config.toml
image_size = 32
crop_scale_min = 1
encoder_qk_norm = false
encoder_parallel_block = true
loss = "mse"
init = "kaiming_normal"
learning_rate = 0.034
nesterov = true
epochs = 12.6
Rows from block 2 of the encoder, named by matrix and row number. Rows with one number belong to one neuron. Each number is 500 + 40 x the weight over the matrix's rms, rounded and kept within 0 to 999. All counts start at 0. Numbers have three digits each.
# fc1: MLP up (encoder.blocks.2.mlp.fc1.weight, 256x128), inputs 0-127
# fc2: MLP down (encoder.blocks.2.mlp.fc2.weight, 128x256, transposed), outputs 0-127
fc1.18:511480535457518489497484506536486511484491513503517504502500435517517494542514596466513469521465564535480504505524517477543501541518492502561543482499498491526486496451513525405498496505547471498471469513551528514541493507516523489479531535500552505413515530562510483520526550515471471428523475521477525491497434533578494443551464455478449556541444524563499450520487472475506479512452
fc1.19:461533514507534504515527550517453523455548508458527500535589553500488514492476570509504470467531445501505563477427531497502505549444490448502507454469462502515534496532521493487508483414479556488511504488554499502522463525454531501563514483456515440484516518504595458502487470518474528504424541404513486471413445429449517460463425585523480557524437442538457460490470501514498487477518
fc1.20:465508486511475474549530558573515492504525468497533438537504407444494483466530483549529515503566464572484544487484523454504565561529516515514567487482488422557496469425443481548481556543523518527440560473471542587526476509481459548430505461438478503507506513524526483508393506565438484459615510463441544534504446441530425500517501466510452558535474495461575491486499542504419542528461
fc1.21:507538448523456541477471538542548494427465541502484531499565477467521516501514462370531474456416545463451540477516516546394464513516520540521517526526521494466545501535423477498470443507554470486546412555440551494503460533579486530533544439500491518491451503491489516431502454497465533503479488495507474492505470476421499459466551463494574496602491469437510564493518496581471464565481
fc1.22:543470405485520457393482474503438583452459462530544454501573582527531440506467455529440510460521454546445473478499471521445454481420556502527538463515546468479473583534535492497501441492426499494438462527522469526559485495567504447541435486514515475485495587561493501470454514514456501488563510484410504556448553434521556506484504465460513400449592461428493441426456490538530543537470
fc1.23:528532503457516549569528566477536519505506462535543529496509482493440450514487478397532499537524532515494541524442480490528524485541516518599506561483518529442497488495416497549491463506478484485602484433481530492508550515500554558536482476421496494449405478521529448493577466573541510538498509514512544583504509460542486498430490482516459560512496525476518502557460436442574521569505
fc1.24:539482437497493530533504494508486480487466475496544514482487508490507566529477496507496461485471555530534473522548543417494467471445532511517517523496487537479530539474516535496529481414506483499462524489524505445465467477493564466467459501519436473541512482545559478542497468543476430525507526514523479498516506499493470551476537520560507478497521554479536487505502510526452480437495
fc1.25:453456527483504484485428587458545526418501516419452458543507467463507483539546505538490510441574472491522540575461475484518434479444465436508512518534490549595524479513524434503449463417521485506495487504512552503410491447482447510499470508497493468545474448486522555454535523516477482553415418506557511532450459410460524447467468497510529521531471440492498487427550515546498465442417
fc1.26:441538583414576496487575549483527534530486526500494493380514410502453445405533472450512517592534504480590510526426481534521482519504490569497518463525448509486502502478469596497470506478490588517526464458452537460518576437426555508493519433419471474472528451493518545541538558498496493548508517498462562466486504478420490463523481511556505516530522494411546538613496463471515430545572
fc1.27:461474499546540506475549459514508482484530496569509455479523539562580490498525402492481495485485474510515449517448503513499579498491538480491500500508549484476459511520535493559533460473535489512470611503517483467526476501544505443491577525505474520432536546478480510517512495506511538477575522509487458554526545519490487455529488573442521520419481468528454459492504542469500489524523
fc1.28:499553526545433532528506439505489458447542545479520479447484590518483507450463480449455494518509510445459545466494528513548436544519541530497529467487425450502488444508493500500514482544613497515531541468518522530453488507529493457542540490415482498533470458536498494526514555522476409585505541510511532463429580454537547498569491442557474522436463574461584519474528439483444586484481
fc1.29:452460593458455538475442434429500458574515453549466421499454490494422493505530423512547578433454483494472557489510455509427557524557511518480540452495483546524524513540402487471489479512653467531540536550530456512429484483576380371523533527422529492531521556466508491470512488570462501512494501537471548451476554447544449504535582543442505487451519519539467390436438456420431499508450
fc1.30:501496474477510504482507516507528487483478521491473482493504516514461479492522510504498507501483528517513500498493514474489513502500516512507495507511513525505488510522493483499509525518492469508482487487495485490499475480507509503512509500514507504505487481513495471495519497478497499505529484503493495510482525504488472526499535512497478504488525484483490506488523493497503486522512
fc1.31:472454571444450449516606510476511595473522498480538509406530513445531502498576482507475423492523548494510581460508475547418494534459463528528512527423503515520435462533565454445527498464488542505461509460559443463542522436506493562495483475511456463445482483479493494467472455486506511556490502573408480449469486429535517496528504574541525554418486550513409540515563505575498488542478
fc1.32:550435456408580541482496501591512472510511518450559598581537513480519435516431503469475545498541616516545559499484526474456428447479542456464489520578482509488462480530499490466549545468441523512542540505557433503508461442500461507529542490464497469490524480556512483574493463519547532500493475513536548524488519496505511494588469523481515515523430522490499544489484516525452461511517
fc1.33:492482472476444493567483534469431522511550409507515518535457501471497497486475526514423469500528507477540494507514410540445507513542507512547575518473522443459485548443492427486452480450513480481523483508532528525468537526554482516515503511535518452578438531455485515390517500451497392521484540544494453551509479428541435458541507495526481495535519514474427435518493522553531522498541
fc1.34:395433492495512519471541514566549473471474491507482501584485466502524533478508536487530560453463504453453489491461465498510547477550543447548474420427588487574474505537427490532487455465508484446452539525484542461510547476441485543556459484578495533470519493443474507516457506364498537511516538533544485469476477455449482508589477469502578438436544481509428537513437492478532532441475
fc1.35:528470467540519485542593502528472512481475530492475505500482523458495511497502497470494487562541517528479456482478596488524471476552561640555464524479450470484436559452517470468436545550437468529519556528476545498492513467552479552474496505469481491484446545495477473490529498503481497544574497582525490508465488467562462562508492504512498474499491591478448502510469543503437460515508
fc1.36:485492514523507489496512502481480524506515502507474500492496501508504500488502476502518500495506482488483505504492525498504481518476479506490511498497503498494532507486486502505473474484513536505492504511502519490493506501484501484509488528497490500510508491507492483477506480516527505514516518512510502493502509501494478466497496495491517500491501519529510504491516522501492515486481
fc1.37:456484434455578375510551598423455555450528494442520537443547532504498538576470483472484452423470508497487555526424546430512550512456530579497459523501543537396534447528508587489456481480552456476443529510486387510527523484482435532553590504552533585517495457420492498516488474532505498525483547591483540534463589423559543480554540450465534578536479475514466499522496513557470448438479
fc1.38:465460464562463469452489540439559555504561537517467493496454550518539544501592472492439452543473448541443507495471544475491551520559548439503524515570533505543518507448430513530517463448479516559525514471577454502482576532435412456484473463510603466547480448486497533580460401437417526529442457599573658525504502535500474511480467436440498492514480463517500491491463496509490479563547
fc1.39:454492451563525492508474574413504512453497450484504423455558444543570537346548554528546508465503408481463465466563505428509525520436556486373508452531464631483495435449472500675496537577496565451513479534476584384509490463478606563467447500414486543531494506583514499597503451371513538477478447494618607400560511467502490447482508546423566380498440549552526539454486478508371459443397
fc1.40:495486460548535561448443486498562555542521568519473462489500463548473443516496489485477550446459430485453446513579517537507491434564533519437477428560546467521521485495569447461516468536435446448440499491503490480514613495459468496437539539473448544484491470453502524465452460595524530493509485499490525553453546507473499544481511498536492478456502472470509492481489407554539484455579
fc1.41:536482528531427537566486494495533527469498478475483501433459492543480522501549554540514475577553494517553545471435518423531512493490449481479452526477497492473562519525463494504485512477560515514558508450468535479482475551494434570521436494518504455487530482337506498482501583534470440524469518460503475428558408464535489458531420531465471618531450482616506491460559560491517523427437
fc1.42:496582514546461493495480498490491521451489500467509409503448509500544550493479491526492498479459545479413537533490535538492451517478461447583550514513530482507466517582486467465513423557452497497473546512556456526577423541503447434503515516530453445495480473519444521533443413498492458458516510535507502527522500474487454559458520496497523409478532476521522488455582480498487526475522
fc1.43:458456546501491485521509490464449503485566549442538442539449537472456529510507481498524515467554492512490493541397494493529503496553528484549488541547463449512495513526555508519508487448495479461490501442514533462505514511458535512435417569562448488513440419526539510471533509502506442517538498502526574511543450466452514491445482460518482536562535537534507524489488509511489486512499
fc1.44:533486457556450578594430433525431464524480543552525521437490553577558478456550528487539519540553464482579413473534465484508522473499471517470521474564504451450511507502473497539539467506540521492516505500432482551517511460499483503528436437423474524501524554555515564494496554447505480484522504489481523474485483485487477538511421498473414552489441504482504481485452553443559495472503
fc1.45:580471532516493496423510515508466542524498588518488483485496497491494442488569452503538478516598508493517491515507496518481406523532526405462572523542508512529591520548473531511522472513550500520521404493457569527431506516527424394566564468503429467502457473454551507512518522433543551513496448532504510563478510493449465480562424483531475503470469527442498534591509531507520461445435
fc1.46:485436471500468534515485563466436471517561493545528493494518510477491552521533543531529491509562392509447432467538491483494514548489480514531594502473473564504519490528440453495489529441469514531510521538483458517483553574506594498495501480553520527465494460485489548498477489452516494472503481533466440527482452565438453499472504547547493492434441539456462495500521520499407465492490
fc1.47:495482570447581555510465543497492496531527509493510590456456499552463474543531494471520585504498614438508412536523455508547471506550549499552366462490515535544438473497536496547521516529540505430456428457516477486536527454452506537517477575476575508496469449468475535468553432436473522464422547453495527504477480451461514466588465508555494520473511439456503535525507524565500507452462
fc1.48:438577554522486466537447384513585510431519479535477450450540506429522490429548434521502571473463490498562520496513430493543504461502463455509450514489519501537501406584523535503457443534478476469506435446506511529397538491486512547544497487444477530503536508550544503526525557423510552546492478435520551456444512581511463532538486465518435453513518537524504452499555482521513485477468
fc1.49:446415550479512459478494515553460430553473499463464528522513505558517436467451590494453588560468452506473448394437509557480505337550470528516491470496546495510532452507492488504466505539528588545534461538587462486441499486447435443495468472519546533432540453551545503450505484500520524559438436504460495448477460522578409514509488487543527534508507420601577514535549408431469476553537
fc1.50:533512429526513493511484515521469510521502468503542508582465529494463531505489474461513652537511515524500354506491552467445389458476536516498557476518534502532502438531532541474449495531462380520425533540554541592540450539575411523452519483505476522469519585514555423499559562524538503490531518494512550490423496486451518470518475363475464555482543582444557454503485493450480489444541
fc1.51:497489467510484498500528545570510523510448530455520484580530466472421459513566509449516510504501482456480467486583463549508510493552434457471463576531548467523483515491564539547485499496510564519464513453494497491456468483469480479600532479537552468468556467436500494503547498597464449464434469463499536496440490495490485516535533474534486483428474525411486443488446459517510536568502
fc1.52:486512556516512517524527457505478505514490471502468494432575572551557591495473465534450492426514548562520439483390524574621455576470570555446485451521446552459527511531494520456591366537465533417575424514532454469428483475582489530493443498441455467578543493430507552484502410466421537525522531418514559568670463437452480537425505432539509471444530513419441434445539530459508495579477
fc1.53:459533560488496499470455513477502531526537512521430441553497571450478502465480553500594479499563500441494565456492420518450487460534479533512512491436449566504537508482553514529519532484492544446564523469480489497491533462475478501462475484517412456514534531496456521532512488461504527429500573440510457442489476467453496530494525454400472530501522477463478551442504482521515526472487
fc1.54:590502437501399495491528480556475459508496473453486493520501543436570523520492473498464480453515490466451484553497571548480529466498552534523498472525494484498459497549509453537447493516481539430483545507593530511496537452533520522492467545496549438437529560475471496527556447492493474497537485474500483613551529498545498498470506544484460464516527520441530472543401470557477508539544
fc1.55:496504545511495457563522521493582559512493385569535516574489403512516514509458421393530485465578526480480467506483472453493490519503471484533500494448433516438502441498478509500526446466518549481399569533469457476484556481541535499583492549562535534570513519477457472592515518471428484441485519438468522462566398526565513566524507478525535540565465514496477561413556542485459379422475
fc1.56:491494490490508509488509504499524496488489510501471485500495512518465488494510495500506505500499519518506505495496518481485520510496507514500511500519512522503503516512494486500511514504488482504484494486504492497495477483507510489499505503516500505508492478512487474496512501487497506501531496504494486503490522499489469507500532516496489504497528492492488503491513496495500493512507
fc1.57:466547543521449527518457472521526506455465460504592516445476434513590517502518492447490468567544465451502457494533526528461562539516500499390558472541519563560443441509491561541500512560578463605506473444479549420547468490403590486488522451468514440495491438583489462519512483469515472510506449492544557521532485544508479432424579521500578473502529572544470584547540582486387444503518
fc1.58:489488496461545483559523539546502521527491416543536523447466440508551501551518535502468475523510463446508490515485513488438543489535468544448561527510486548470573592490496544486493497485390475572490421409511560494575531494489495587473530567504487565454468482482430429473425504419449458463500542537457520485506503506526540563486533444521517473478498518568601520468546501490504483572543
fc1.59:467457563507519529571516516541443464526573486486475487523500512476498520439588527585498519478542438509567427501483508520455551462467531485552593543509477501482458489464432478465535467533485495530445497422505471475510517582520565550583482416554516517527420433509529479504455503420478479498540556535513512508469410487497446493507531534604470509543500544445414484558521526480529494578406
fc1.60:576523506499505488510508483472423397503446558515471516490528524475555532564472574542452530455442502467458545496499443478580483427537535490484514518559419571500453447460551455466519483488518482508465480495509494522510504524545422535431448565453489503471532528512507497506469480521466534518543462518450554553500567497490475612436595474462466420485563487470536519462480558469574496504525
fc1.61:449442504549555476492532494552477517520478560593543439527499505498482463449469555464534554480481544461477454485509506534457493516474445531546472518485506509519480477495546454548494528525495508429430557505519492479499521443541515472501482434587438432471549454522525550553556553531457546540515544478505511484553535474474530504442495350404414498490444515519544545610478433512488482451522
fc1.62:525498471495528501472484523489496415470532536476514503515514537500545544521575512549468516510528493463494446523498504444497492432468540523466459471566578523550542462500517474496486443504608481523491529545564378503502589559569466538489579506435551448479513545496484512511491446462483509463499480478537456594541498464486483458443509512436508503449460481502499477533520566520491419527494
fc1.63:502521531502555513525476582504444543459530474493546482510456477518466473511473438533472471568483475560518530470506526605497429565527545451521524433474524472563405483495558494437471503563527476481495436516521441482489508498550497536525501511527513480504501580535502536472487467460459611542509515456525560536547524540500469451549484490476523565437512519425555459500461419569493501427508
fc1.64:483437609507570442516491502493450425494595412515529575480529433504512574539560523548535546504482528452422543532491444473579472445585525506499408486530443477567539438543539470505516444450553420552460565582482421555516519487495456539463495485468490459540429503440487461491575509511423526512536490509539529498477508486442522439572455519533446580442525482475531433524483498475460469405481
fc1.65:612519421496500513513517491468492528495480555502496470401420499435502470469546470621486523477492502498481481519520534529379489566455576537518528462579483524479532502514564486506569462481446495479520512466561451500581486496555465476521558525507496597523469587509587515479464506533440474465480539487494518410570543499500514513488556505520440542500470446569504487536551515464439472400485
fc1.66:494513457473512460501478526512521512468475512488469523503547459525514521477474512491498469475500502487498538487492474493474484551478493484485494527437469502506481507503464474512476496468549485510516538466474527488478484454477554596460543504464477482499514505461461531495514524475501520476462501517510453487498493516520522508506489539500501530524483512491515479527529457524528555518504
fc1.67:549498548432476574482539448561507482461459534456503479494450475522505450558493476484528468489482541498496547513485477465415553489536413519431557539446565529505455497524438513482442490470536552471497444465505494517494531550458530552525513525483493465476455432523502502468435459489438485539519498524526511520460478495539526506466454535503502522488575459517459540516497535488487467550508
fc1.68:398508569475443570518533497522568518545530477579461534451482442545518473491504461509535549561481426538515463456510532509501521512483436519539483478447498516555505519424484562538458573518500545516483539500450509494506431417426453557443429449440452494408533442528485540469483562564554430512519481523525532448517480468491490526476448412490514513494508477514411464494546532459513466553517
fc1.69:456514487470542488513471475574533496436447494512489530503608460474495444521545462460492510527533539522506517489438451538546502476500507560515502495494484530511547576513546538448473571466557421473482434440418489548450518536501428452445564469496484442482608548523530527553518516500493483470509541432526453444466546542489534456515489517502506494433527533482503541417406474533470546412530
fc2.18:473464522527443428522493472430480508499483551440438508518520450544438487578518439516518527558572423404544512477474507436592524479534456539551492499527486456481521519476503452475517529510554490482535505545484564516507532500536429444510451494511466540515556482470484518462540572544459492488502441507508524517500495535507522497500453534519471512448484522523544411504588558517474477460470
fc2.19:514569544501490480459508482477484535505536475564480408555507501489455417404522509497440429515555459542458480492510443571482464453484553512504502452546517498476505521445453511497499516545515540484449522560490536494462499478480515495542457415542533492586523538461494518579496554486470542499472539535486458481544502540519484481455491507526511492512524533496543461560476485505527403532470
fc2.20:496462575557538467486484518516559548473471546474476498472511488525500489509538453473508505458459543450419497557554493504521549506473528497510519475493529525525524545505482539468523466457459513480469463464466547504451520514495558536507512468579535501438470470507485491466509474546545490460482495506461506447559484524576451583519487528445513475464526436447423501473508428543535473560500
fc2.21:497540538455577502542529518450502474480548503428452524391494514518486516519493548455510488459499576473466478433466508548448458529477497429495486499575463461485495583440431511511605488521455452479532476495465548579482493449513462482435461477571674456543481462527495500533502524429580507476492564523479450543484498497543479555543470496446483592528488531531534468478482515511492462488553
fc2.22:570457467437460579472481399492516565423413526440506448508473525516500439558458530505487462448482423474508537557467564483586420513530443435517555517421522514491474497586499449511544531471464509515540426447503536552526443581557487505571503427464493601538471443445529553566469502503509553479477542528478482530420503437543513536527524477526544492422534488455467576578584468518600550466479
fc2.23:537514474512518564559472454511517434486540540460521493500506532486461525538568479419554531467593549468536490509470466483495561480503536571492518465479500523502576478521450581542450463522518434621515543532499448517387547526443516474478438463410510545468502486526498450406519428505542453526507460541481521522527505450535460494440530406517469531398530534495486533509453484561475543507488
fc2.24:544492489495539555514525514490547487553508512484504520500534499483484535491529510483446522520494541501478476539499482476518498493439504514514460516511510495522531519484466506504497487505525482504476545441467483450504479546529545510490501489461440509568465518399474512477508509550504479481454515545503464450508504474469481491453501501552596487505515500495510438449490471552492518499498
fc2.25:517544492504512457500406506453550461465499498563515508507453439505449464574454485544437580550548539495502503482550505478421531493553490542494467474505471466497598485419457470519444458485574479499508518459486512509529536451414510549554541479419547434515509481485510541523424518572539486567508467449468521540425567439442521490522561562516429577490446582542445516510433501574538478531532
fc2.26:535489431521453555515530443466476461515511522496480548570514533472541584508484518529490552366548487476398534529526583538474515506510453435530520544425572540532506424550430352448507451548504454514503521502486591571525479449606550407515450580502543431593482517466570527519467509543415541515436416459480396502513488622466448498439526529453524424468471450529472553503459484557528519438546
fc2.27:513488481404536487530569464474500504493484510522433488510491472620490461499455452515487496531519481519483497464420520466520475472538484522529470503504480504501552482489514441456502481462533486553529507527464501432547450479571544453511450535508412470504485489538559545498477509540569492449511495539495479527546456531500517498460485518525443541454561511508507570500581515564479467498530
fc2.28:478477505497585523543525502464497439445518524469513518494493554464495504517435474468410498549457481495464463517477499559560538551552570453501505543507477493465520463519457535543476507480492516514465516543514538481445486502394513493540525498495478543562486501473491479420586455406511472484489453471507493509479502501524488500545490472576559560560517463477460487523479453536521535563513
fc2.29:592512488522568504560466453465510498572517567446508562475612520541449525538518517478542491509487479507502480505505491498529499456429477575523478541486474581528548530493440560539430435561459497475478469470508438451546523557477576555524516480429557537455464480508513508455476406468531449490485489441484493409542494522462517388407481488476519454534465478503501411520486499616510484565537
fc2.30:508492490501488502495505507493504505499503522496498513486499496483510490491509512492506501487488503515505493489488511487496506499505512505497481520500497513510500499514512500505495506497505490501493474492493521502493501494496509519506500505496495512509485505490509471488507482500519497499514503505477503517488511492510498499498523490505484501497504496503486510495510497501500499493504
fc2.31:585578493527545547541385542561523535580476511524427477559542486511473436519495509521519537504555492531470477521404541534566517454549510462487526453522496454516540512477498477523414464437477433500561482513496463490510495517534463454473532485500416497536517472460497489489479411598484486521467514447594521543505523508499475534481566450465559477514548442499560454491398457472520504434503
fc2.32:523557434542492499479481555418482553528473530516484452464508439531528481536588466479515493447477437515507492501473526509498487508482456499513472513518536554516519506476533502492498454533478546575430529437494531459517504580532464597496460522484505521499456537522546500466518563544477458488478469438462419468481518517494484526434486521585470506497516473566486487552507501486491580392523
fc2.33:489519372522528477508544595499517461496562452501488437497467479499538523502512397581516463498439545496555501520481495460465539463483454514480417519464465570424553536468466483506516442502483507450521550528602450472438585451500534427570518534481530462503481473541457435533545430508468478514490560514511533538486474539577486488476526491518492514558474564515525488549498524571466417546469
fc2.34:427548508498527496473440499454488552504485415522530497524482502546476509426465560564528536508511459478426530543439434534472450472561465515512526401435509550555575410526524485518490485472527534406475542518542439500477483533496494507554452556593508481500518525457509498505443497494490523479527524473543490538546537456502404500535571423562464518521557551496525481602471462493514516467463
fc2.35:565502424524450486418528515510424485546521480553439488575451416505560458599467527527529456506527525496491588485515454439428533498567549486511455533527496522457469527513477457513463512494452455483405508531464455548513554482518422538436485574489519474596529568487502457484458437533369506493470573423526446561502662480516499510467604482499477535506496548512528510514520444556473479521497
fc2.36:525513491494498499515498497513501503494502503504509499508488496501492500500493491492502499494494503494516506503503508506494512496509496498497507505503494501486486492516499494497501508486489482491500509496505497496503486483511495506491514496501498495509509496501502511508496495507495493504493502513490498505508503495491493503498504507492508494493501500489510497513502491510513492513496
fc2.37:543451452479538507467432548456524554482460557494516533441414528439482470518443502509522492537451472570595495486521560479527443508503459536464511490498503461520544531514496571491530488472540499503499469559495432483492526492493491559504575457534395511464533443533497522539496478558548513493527422571565473560504494524522457450490432420462445467534514574500532455472599412494511511512489
fc2.38:573539504495442570476459406506439541537453532475484535499538473466500465514520465424571470494495518470479564500499492483551517517467486433516518414498438517504540509511480529510444577510546451576545519542473545503516518438511512510469540475540496528493505501482452498477481500575569479543467426542456475444434499490463486505473500494551486591495473522544529519541534450467495478485519
fc2.39:568424488580516524534422438517536479459429536631564438505421538482466427563485478498571510545492557512430525478420498499517487517554524497475473519470432484482402424471483589422532497495493434550525582431502468579492418505502498529586536537550528495538507503477448496461572527417517484506513463537409477616489543531537499509501463524483558499532480489424474564545462452538510457414603
fc2.40:437476528464490427440539563546478535480558519429539463459470477519439502472485517428509498464598509447550463475503502485518529493497515517468545507580516517485480365478534599508474405499466452453557542519559551483413473512546491468457466538445539517514495548511489503551548509483508421531581511515516497452531590540542417496529486476503433572501568415482434553500479501498521524568459
fc2.41:493499470542467497634517540462520499465480468498529481462536485546470362553563535465490479518513467536542460498554480449555528524526405563529476438506580471548511528424479539451453507433469402512629519471528467450445559522537519543516500528453482458566608518487575513574436489445557486545525450552467437491400487541480521513489433429498382499564494521534491424407513510603536515463493
fc2.42:472493449508523456441574547473481454524575502514508513475552478538459471573492524452502506474524532469528498519484584470495531524506496465436474493537489462524523524514526522519425467476549496415497522543442382496509507436524526566527518497460454413492583504526488457477497440473439505504521543509550487511568479529535547464427512554559472484520558468551507540526456522433492453483527
fc2.43:493450568492501462480549518474498490502592490491503468458457499485529491524493519494447557502513520465515470522449536513516525543458524434485503525524507451437483529511490536527530506511538565541429540513481547496465472541520493518561440482506457537488454512513557460512548536448472499512513431512538524482480457476533523481540513479490507450480509504498462544415490535476499532405526
fc2.44:556486524531488518526475467489514479536416452455499570480521506522487490498503524491477482527460518540489441529526530514514475514524563465488520559516481467494497471487453525461456444451430512515508525579592442511530529496479542489555421536454452495514431439539530558448469517533492497530568480514442558469587516518499444512509514487458438487505515508506506523470485506510494492508519
fc2.45:496501489555494533553460526531447567516446512556484522502479494521529510511483464451538516456495532504511480477544552554528427536484556500486524475529548468491539528543469464457467522494489561533505438435473505484491425515527451451481537504491433513467492429526533473496523518463543459498484502509492500550428443516477477533455402526560436500481555481539448547558454496512570524460516
fc2.46:527506474469572465514533525525485554485525399487446584530525525458492416520576499518429481512510487623487537494468537475513463454584464487455527486537447623445582447490502518556478504525506489440449372511540550447446484440518503492610496481514503434460502478499505532535492547470443499545532472493489503432514520510523522421468453494472507486550438524544518468566506521502468535481529
fc2.47:557515426485482406452540459442486532503460531530561429551539524386538495507500470477520531526571416426579601514457493472390499521478507492463492478582488563510558483498510437476501424482497438524500539518535440477522529565574455464559553529494511560498559490552411477507471543504465554507500476497536462471532506479460497493486439459492562474484505543514467520505449513526511520544514
fc2.48:536533386499538453497450454478532474551519456514499465464452520415589455472515577467491570454503554465534569425507582449489511451558493481439474455455581536476558498545448478385473412529499487414460476452547495444492436444498521568518528517499475541549446551476523564477543552439431535567533550513454543506466514488556548403457550512553492534465615613534413534563510529483608538418450
fc2.49:547552393451523562533448529477500518489482584539529466528529509483443555573471501461462456502512515516598498508510444522490476530487589467549472543489464564446567552476516479478510418461482431498476516525500477514543520590475456487511489509522484448513517573423461481467562522501474519476527474460519467566437519449440521544511480486473537488499482553455414511474530604520468439453469
fc2.50:440459441487481485529495482478516518519556430472486597470489487528501539522528474489465502524481570561524494493494485481555446489446537446501546416488416441598507451480518489504519485501523452524504537587489538565517518477551446509431525457471442479529470567501550458478578479555571579530487463569513573529391430511494551412466523514540429559562529526383555478440473502503501521427518
fc2.51:491488486518452556517463545488446513477541487457458479505497512519478502460545516472517472502562524472459442472581539526525515491493518472513497547482443521477531549491527504543444548514481516518481514458472498439454514466493502511543598497499467493443495500492439501527549465503441491476515496547476547488472513523574478411471556472597439526489482507444544502528498406570547488561506
fc2.52:524531480506481443543547580540483471496512504577541508519517524471464482458480555532515440512482423471589475522470448443511499504528500462510463452494552483408533578527513560426514482513511493386471525408573501486493533436479437422523560503514519456494480529536503467509547521552491447469459475524448473493519571485519440424570447528563535533519483547429554503527448506495614544468474
fc2.53:532489425525532535508548496453592500518478526514539525402480521516543443554488475556475544517493411528520488502513555531477433523449532473546513564500525459511519547500481453470475502436434495521491438508462561517468448500571545517464556422403531452561466465583471468466455494455483527528451434442480547524507565550511482502517483497571563422498501554510473475536543530450470473522515
fc2.54:609529439508451536436536404578505474496459434479482486523548566463542499546492528478499469489577467504533520471586501561478465443512480442459462412469492571571480438542484506498473464587415486478554458363495553526474480470579456545487513433533541487472448492409503513477489470544499554498523484528504567594485542416580549496545571517539478509580528479528436484543489429475449451582516
fc2.55:546534396467505566443450468452482407487474533514442430507418458448542526527567525551479476467462539505547502539470548506557522518499517471520495479508415481522543514528500509519490461461433521496517424478516538486539522549511500504503548506495508468498470517480462489483640560555512519495534512474467458533438571438438531480486554519517465485365461538499536465486582522542569544519502
fc2.56:505488495505486501495509505487502511506509523495497519488502495489515489490510508487505502488493502519503494490484506491493507502499515502499481522502494512514503497514516500506496505497504492498490472495493524505493498497498509519506499505495491510509479510482509463488506482503522497494513510501480507520484507491515496497498523486510484503499500497504489509495509496495493500481507
fc2.57:517534455575454510529501468510553474404519612590569482543535511458471521476463475533567401537492571518519439493448480473488399435527519544479414524492499542524394431496474563489466440548505454560521524460527424547489430508537467501598532511571540483530493537527467453499524459508452462471519453542398493567461495533542471469527495505486530557530535578433477542526492511471478427481541
fc2.58:602460520479477483492512494517499462492450530501424470563525550412480485520493537524466529482516489460499489524459520500566457526492499523529460508504512509516489458486546517562531530520507528463507500548473480476477452530591538478530532467539507478518483499445555514492437534525505480526508517519510536462457482484513443474531490450538555528509569467406472532478492484460502480395503
fc2.59:534475531509445503433451470472463500494464466550510629402485467522480560527520533437467517456499492511538489423462483493555440592510576531417508416520475506446519543480469544520441540521555546562470573546547462489472424526489482508472542407452506509546501472535460558450464502507558558458488506550453547486522480519475545568473513514514399502494527537522530521366646465492550508513418
fc2.60:546469482506526496433523574469406468521436515496404517475530545494505561498556539497439540472499530499503455512528465483546565500534471494509479514529502437487531461557528474540483513492483588552444490499494525488520529483508478545461474517445460576476442467531562443565472604545543474470430437524506502486485507486533462534517557520482454475468457513503485513462481510478548509490445
fc2.61:591549548415493516537458519463512487507502530507486511457520479469468522498471526629539475435530466561484458523548454515621518516481483409427538430501549502539423523483490551515469418384539465493520441496460555545515501582522528508549456549509488459434463603447513567410444488498500574540525505552515583460466502467575459578470567531479493544517441545472486481437484454354533513431481
fc2.62:555393489468553475540526530526574458533489436474502488562562399517507554429554471490522499525549485498558532485516533537451428482536553398513412485529532524463483529518549511512436509535519522502461483571472447556471565478475398530534494502540496488587481535421499522508517550543397511539466469469457514585556516493443473498511530483444515425502485504610453482480434528413476484523521
fc2.63:498533502514525441438513449539522451553511542508535516466521498420460541544427535520502529496555477452501461492509472453492436438537425512523504524560556534499551501541533554496487506434448485551492555463489583501474465525516520475463491508487486526476389425449537501555505537630537456458481508450559444504472543466499487508574516462442461498495478529525448506533494563481527496581468
fc2.64:520480558548476459544488487406499490518507441486526532503548454497490457537485496565563515469513571502504559538492479486549492419488552524509508421547478492473497481565528494488528477477521487537477553536471462566580509498529485549471498459463498462462525507464509480508561532521463493512442519501509450518421466537499431418558507474567489554456518511491538430496476518447475445488540
fc2.65:440487523551408536580533502498490475486516454424434510593533554575462525451471497448514501495419497465484498507546536477547561454480495555470562470497472498446491554465482551507444465512557497530558498566480472463439540466516451504530450548414510460494522424475446463516574558536545545450475476531551525519521463452505480523485461516500545399527534518485496528426543469541548539541547
fc2.66:538504522511498502525480483494493498507479492469538464555503477509475485527492537478453489488496465554492531499480501525452468504535518511484504496469476495498491507492464470509466462515507515536508475551488495508561495524477514505480503484518495489496489534512485547529515543539485499517498432507486501476524501495487538507478448539505514510470547480511510506491448500527507489531480
fc2.67:467515487479505457511494511461507498500501506522497449504500547416475460494488413488522539479596497460468469462482505446557485549485474538508475485544471545507511438542531503488514534544495481574497515518476515513521464505520537502492508563513542533541539468479546488524473553460502461445551498542551483563504506513481519512534461484469540519549406458453453465477506477519469470508494
fc2.68:517535450487464502517529535547461487458528547469509465490548496446478494498538546549497467491480474535510520484470507482543545480484521469545475493451486501434491508463533405387533425435460380378470550484551466437517584518578531378531536571551560491527456563484532464465442537507521519487490464442440431518527509528538523545528514516535520526465457572525539495478533498552546513598492
fc2.69:519535424521457431489534541492478491536510468481541522492486561491519547482498568465462520494503512485499523512508527465458403542432537539437463539517512490553417516527449394482482488557470556495510501539545515504585482532502470503559469489578482464495448573502492454412523471478523494541476522511481546462507465535490513468431574484545515463519529447470500496526537537505496448592441